Weights of a small image captioner: encoder norm layernorm.
Rows from block 4 of the image encoder of a small image captioner, named by matrix and row number. Rows with one number belong to one neuron. Each number is 500 + 25 x the weight over its row's rms, rounded and kept within 0 to 999. All counts start at 0. Numbers have three digits each.
After each neuron's rows are labels from the 100 images, of 14976, where the neuron reaches its largest size: "strongest on" is what is common among them. Only what is clearly more common there than usual is listed. The data: rendered scenes of coloured solids on a plain floor. In brackets: how many of the 100.
# u: gMLP up (value half) (encoder.blocks.4.mixer.u.weight, 288x192), inputs 96-191
# v: gMLP up (gate half) (encoder.blocks.4.mixer.v.weight, 288x192), inputs 96-191
# out: gMLP down (encoder.blocks.4.mixer.out.weight, 192x288, transposed), outputs 96-191

u.67:495446468495491526526495493481509479495527492490505480473493536449475532506510521449461484468491490508487481507482518452449447511529492506516485533509487487521468500515521443476519496518486490433521479480473479501470506485530470507507504501523464481542504464476486472451497509529462483453
v.67:504501507502495491458522510525503489495518480524509511529497501507521523482535480529458528471523515522512526495496502454543500513530445544484538515497476509549518518503470555504499481522457459530483475502491500527494497511462473460481513506506515519459498507472536509513477526506469508520
out.67:494536508460480454509524503502456528498520527478517508514466462489495477490450467529520527489475534511477472523513491508483525508465487519492539480474486542517527518478485505492513496473503531543486485528512495518522480448445532528479466505508489513489511530519462498500493489501499495480
strongest on: count: five (50)

u.0:498512466474481540525576481506500512539502505535488497518508518496486494485488462493539472487503484455496490528485542492489515548511502507513538487476501546494464474474525492474511490513512536513514536489527532522495464518498464520525489498520461517519515525490527511475518539542524477489
v.0:425531473499494513495501531496490495534475526483494492501490519515500465485512470537498514519496460485425463512523539474519533486493517500499500557480510477505505535484547494527531483489529470518519518454511503521519525489513510496482545510526515445508505499477494513490477477503507510435
out.0:498506511484521491468472498525515492508501465482551583473473493511471505523501528507510523538519500513524514486514510487507541459499480533491505529512492496521519533488548488515525487547503486476563423529498520472535524477508522452510511504497523489462501510502528525526499464465515485494
strongest on: light from behind the camera (52)

u.106:514490451487521479537479468465521456505505512484495509472508458536484499480498470512508466478517495533515483503534474506535481481476544483450525547507494512510491543508506539464490523492488465463474476503516509466471482495508482512497526506457505525469493497455509481498505512505475509507
v.106:492505490507508475507479477515477517533496457489517508493532513497450512531489520450464491465531490505523532498486471519498477540503502511507470492556500485500481492499483482509551483513472495500486480500513470488510462528506460505480543514476514506474515553509524483483443493494499478538
out.106:501467519548495501510510507515473508540496453516518463498480497457486518506506504468474491512506481543492497473498507483451520473501459511498431510514519509481468499489506465487556494529517545504524482515496499484563517500477517532490487512547513475486515520485502502458472502492473499516
strongest on: black object (95); its colour: black (48)

u.90:494524481503473536514527516518491506508440484441503510479517509524514538534461505539461466485467512457477489486491517462498521490502510489520502525517505532498557487547534501488461540547504529482459478530478467496549491526498493473487510500496518499531511512533476523502489497455512472478
v.90:489517494482491496492482491499499501502469498517474526471513518499484499543495523490425493486509492484461498481510517483477489471511467512461477502493486507484504481516509517512500483533484502497540444485527489492535468502494510534502510525492494512534509536524500568504464499530491542538
out.90:497534479505487476480501469501495502512535503514551508519514499498450477478528514492524508536469485517513505512493525556486501471479510512465524474499507503528461477481447514531518453499499470502536502511508496471489514488526466499484474505481494530482451473550484519525542518549496493464
strongest on: count: five (42)

u.218:497490494514485541503481499548494547501503476516552485492502518510478505525482508525515495471512472482457468534522486555470502485529518494468544525518534473494481497515486490509481480552496527504450518471508475530469518504530483526523530467514513539491470494479517460499502463457505534474
v.218:528479493533495512508515487548463522522520522495462516502541510478508458504521480500485473515514493465491520501471505474502468508500522478493507469526506458526489515530472515504529446494503520501545515514579498539534485519480516500506533524501494476470469487490471501500486453505495454523
out.218:454506492506503463494504508456485468517512535510484473506534486484531488490517507481471477531500521551540499517483505471555535512468512493509486506506490536485505517477519468492527532481512461542525465495493478443527472510484505477488478521463487501503481500497482516503492544508494505513
strongest on: pink object (49)

u.89:456449467495481518524480514490488476482480499443533505516477505551483496506472481485463483520532485484481483499493514506470537522468478509490529484511523512454499511479499530491507518476495519467521517524505507526514512488506531539537513475479520511508486457542496493487453490544489473498
v.89:444509506509466449468506526510502468541490505532488483470533504531501510454485508522494495523525483478549524495503508496484520508494454496476515483505448485511507507498495479510485500488458464483471534473519503543561488510483521466489523521479462509445510515520508521544487468504508474485
out.89:515524534525506475499463516473515513545481478537484488517521522426495490482481533495555490468478502502501535534494478476521448485502469490485464531463475531528482475498491471527474478507526493494464503473503489456517483489491462473455463519511483496534504516477484508519528536497509535464
strongest on: count: five (44); tube (35); spring (31)

u.220:562499545475508478505484455527508509540495476524467501500546530495444507469532517514542492471538494531500498503491513489505547510512522499486506527465495563475472480523539480555501532512512487498514521499536519513542505552526452499487521526481497498500501497508479488455508460492509531511
v.220:487531493488506508485479507464535452548534533516460499525487524520456481447492498449502487541508480514519517471544479494537506515495454516493520492517541498513487514492508505461520511485533516537460493500534541493466512460520523519491492475500522510507502523504518472479522491498485542529
out.220:495519488514475527459506492485471474468517514475489521501476551468555491527479482485499495545510505468487491473523533504463480526505482520494538487506485493491539550499544523416493510482489506495498495508463508521530510469513567489508489534497468498516504521516523495536480480498547498531
strongest on: black object (45); count: five (44)

u.103:528520512506499499465507485463500492464453481501520518475489470482519531518467493509505506523479492488510483475477488506515529541500457538486500501486512526506514504505497481477480513477491459527518470527506509473458498542481514473480464500489498483493558461523533479534488484463488481495
v.103:532475478525513525552516491483510528526493499495504480483507522511546508501486491557497506497501484517546497476502511472484463500506461542479497511533470515497510545511545473488542537504469531491481474466454463515471476535535480463506496514507498500510497492524495513522510494499456471478
out.103:523488504489476491496471460503562504486463497520492576456500492491491517511466463519531502480465524498517454509519496512510482498466500479456497529480526524523527483501533498500534521460486519533502480493478533472553488501487502516441511442519489489447423504503495524524499478515475473499
strongest on: light from the right (55)

u.225:484522461483474519453529503415451467487473476524508513533474494511518511467490496523483524511537496504479478522553492504518465520485468487487503461507455494516512473474483501479512493503514475487489492472513538579499452519468547485500461510509497499538539475525498524529496480485492536514
v.225:535501476499493481480497486532477505490491509520520508465502528474503489482498521517503458522539499500482451455449503508506541487503449502507508475493497528530521516475526472532489510464496503482509498510497532535513481489506499493507498533477494503469495525497517490520502497467504524507
out.225:557512524479490500527474502503527515491479522497496493533495545521515490525534496487514480516491522509498529490496512503493516519511479501498519550486541514493508528512497477501498484521510484497499484475489472464500538458497477536443550491475509535457445479499475482505515484506451460478
strongest on: light from the right (54); count: five (54)

u.107:546484500524498512483516470469480510508474494485476536517488515506486472496509518482464459520497491472514497499489474488506509480487512458449498478475484517499507500469503520494478463497513516516484486499515485507512450474470537485473451480493533473496432503485538493426542531490459484491
v.107:514493457517483501457482505537540464549506550475501487526496527484506498491516500537523544495531529519513542498538520515524533483484490490505485480532545462511490480502512488503512525488487495514494475520506478489507502511442523428458492521556494504486521512533492493481488506491488525535
out.107:477496488489489508518474529509500472477502511510499523495543484504491560535493500510529517452525507580475494487495521498446511476526514519535513441505494494519491521489526487475476488526491502481518511491504514531496545524514471480525505529484484481516528475535477515515459458474514499526
strongest on: black object (56); its colour: black (27)

u.120:548520467466492518488515483515490489514531514533519528527533541493551536459525467547517533473469503510519486495484509512503499509492526548484484537503510496505545548471530495537514514500517502503542447555437498497524460521493483501522508495485524506536495472533517543488493542485471542503
v.120:457494493478521478484506475525523575499506461509453528466496502542555546568478528462518477483543565496508495470453487543506504549506547519538483487500516489450506506507521501507475508519528529508483475535481497476493465513472558503500469496511502484482519483487516539487494506484513508530
out.120:498523524503492463478497565500540484541486523469510479508516471477509450511483479478462447509487467515528531554472524504508474486483505552475497515516502489490515487495488523525496493471529528472499485464532524535505545519470494504539523509486484470529508505465491504516511445529511509553
strongest on: light from the right (86)

u.216:515476506521438510464510526491501515476513518535534473493495533501516542531456478494509475567483523465505492521486505494515493522478444513499487521514508476522509536503483535464538501518535497478521495499494563491525459566515533509505483471516516540497535452514520499514541530477483505506
v.216:487483523508527502504496533495471488498531496495507533491503509501534488506493561510501481520476499470461482519469516496531469536538469491477537500461504523501491459514475532560508563493524498526481459475490506503576524501499531516512510461512526490491521508483522500485463509485510491515
out.216:511488432506492514520523455521507514495537540486501520524499510485495473492471528527536539462501485535478507466508490486506508432517483479487504520461467508489452497470503532514513544500507494465501503515507463533501500515502504519495510525535465468494503510506485498458531450505522513530
strongest on: pink object (57); its colour: pink (37); tube (35)

u.161:521466501512427504533488494488518482505469481509515455493476495497534502442461478443497513501453510497517475533490463519465476499503519482473515453490503496534511498456491480475486528516502453465438482500507485480502495501522483505497489465500491519520518479498490462479508461486467468510
v.161:576523514502489510515467500477511465557544482565535512526526513464542492522524473489504534495552489512501511514480474515490525512505534515476534524454471511537536545476517501538503493495511522489532461509521508502487478476512506519532507521510536529509498469520512538535501542500506504484
out.161:446500501454534512469469493510500504490479523507526550463544501506482471535528464518484486477473453541496466471523527463523511500477458459496517503524499519468511527501527497528460428477556494544539496495476548495508479494489492503500482473498489518491480483516493490513488498472531505428
strongest on: light from behind the camera (65)

u.174:506538525474474499469541511521492490480486505518517471491529539533509520479472471485514480541425519462459485461496509475551493486452475512509498498538496458480502461504483506533508491521543513474529523556471509504511518517537516505488491456491555488500534467471483498486493493509500508511
v.174:443478468510473486431534492484503496480438494512508524467431506442547562487514517511515536477500503542484513517495542499507544476492523477510503531476475538534481566518433509497512513502475487494491488522494497512531512497519500515484457505509489502489483474497525517473526487465481497528
out.174:526425489517469478500489491490484517496483469490490511480459513501501512462481492469469552454498498538507506524492507507499462495476503534497481511480499505525495523492482516467504512473479503523453490519493568459463486480508472521518466473556420496492506507471518510475451464489495514494
strongest on: pink object (55)

u.261:502485504459505509477505493502508493493501531503499484497517459488450482475515489522472454458491459453529463514497512516506482521457520477445487521527502527464478541455503511522487461490504509509496476497553487500493468503497520506535498435488472527542459551483483464479471516516528501487
v.261:500458503473490509528526507486538529495497493485513497461473473534522474493488502465484493549494470480486473527491507483507490487516533452503484486481509498448512509490479459536500505457551494533480526467481509512486462492482521456476475527474479472550516531474522464495483526529451490461
out.261:529512461482538512488497493502500500492486512478503510470492504474546511502496486474522530542543494502445473494485459466495525486504478479507495467467489512509466514552481501474507489488500496457504528532481474459465486492538510484494522542543507466490500460484522537513510496520489514510
strongest on: black object (59)

u.32:544469517470536521475497472485506479505531476506524541511534503485460505520523453505492505514485503521504483500535497533500526477498498544520516510537505513531501524490493494512503524540528519500464506446518461486515506491546492524543545465517508514463487511491522482496504484473509483565
v.32:527460494521512446554486501514497505504573507518490529482526506472488531530484492495528518518527531490538503509533515508495522511508480490512500521479504504489477440491539503499487506498535467548476509496495487471478492550518556528527493485537522539476496503494497492509537482477476472499
out.32:532491508488508466495500472504525535485474518519478484529449504498486535480480518495560530503479496498508492476459556477508527466520463518495489531455477492508499470488536483514536477491535472446479479493470509538499512492455505507515558493450489459494473500508454510509518513547514511507
strongest on: black object (60); count: five (46); cube frame (38); its colour: black (31)

u.250:471489554509518473506534458508513509526513525500508508512526516521501445484482460498505514520526457500496462495511497468506505534508502476461520500520485504495523525473481514535560531498536493500509499499521502533476481523513478530514500497526483465477477486494500479488497481500506535508
v.250:450468506505547520492497463555518471509493480505441542480520518470524506522484555442489458494492509517527488465554489539469493529501531446493458498503501539509525482504528481468471560494525480500496467512487535477511469502507524537509543509475519497454526516497517518482527452462506506503
out.250:506487501469466518510482511482470515514512496503516527525487502505482501489504529523517518518498480496526515503525530527500560522525495536490497463520480499509499497484537526487425510464485496490480516483469502520530478478543514514477516518491422503488503518473523472525515524488451468479
strongest on: black object (78); count: five (42); its colour: black (41)

u.19:500489486485470510462495507542493504478436456525507515482534500479471476490520518499519469465506485478488521467542506497492471499471466513479516493486537517465472486492496495501493501499492509447453500492463464481540487464465452490532543478446488495486472465489495483502438478518465481472
v.19:472519516499459514468464488487525511524527508554513505559514489514470501477508442500489529507455527478515512496519484482512499511536483518492550572498527512554534483525453515466496482524486503502464522536525521587458538504480505512477553524511503541468532503515520537507491501510467525513
out.19:489501482486487513497457505476479491515504476511462480525484531496495536501497463518485497575500503496528482540477483510472491456535532496534509487477422468502535489516516488475498486494540465510508499484487545486459485552553479521475455523540490504498477506486515491542485500467548525491
strongest on: count: five (50)

u.130:477494499513516448516492489507478516488483501496520503507479512527524493439476463439493468484518488529495487458502492531443492466490535488510451494495503499523501548473506474493494481472500519484531469507452496518484563515493519438450497528493491483502472507508478473482520526453507497505
v.130:517483514516483524529511521466542499500486513463451529510525541512519503473547488491477510501516520458507521516490442432508522473489513491472523463513517496504496505547457468505496486519521536488506492490519510520492482524520539480482500446489505507491511527483501540444496470561474493501
out.130:505512483501487520515550460507500502475517509554426556459512497520493486480464497488484495485532516454507471509554498508532529486535462488499471479510504492511490460538490511470495481498511452497474515456519523483508503539502547503518471518470506514474492490541467499492538502508527482551
strongest on: light from behind the camera (53); blue object (45); capsule (29)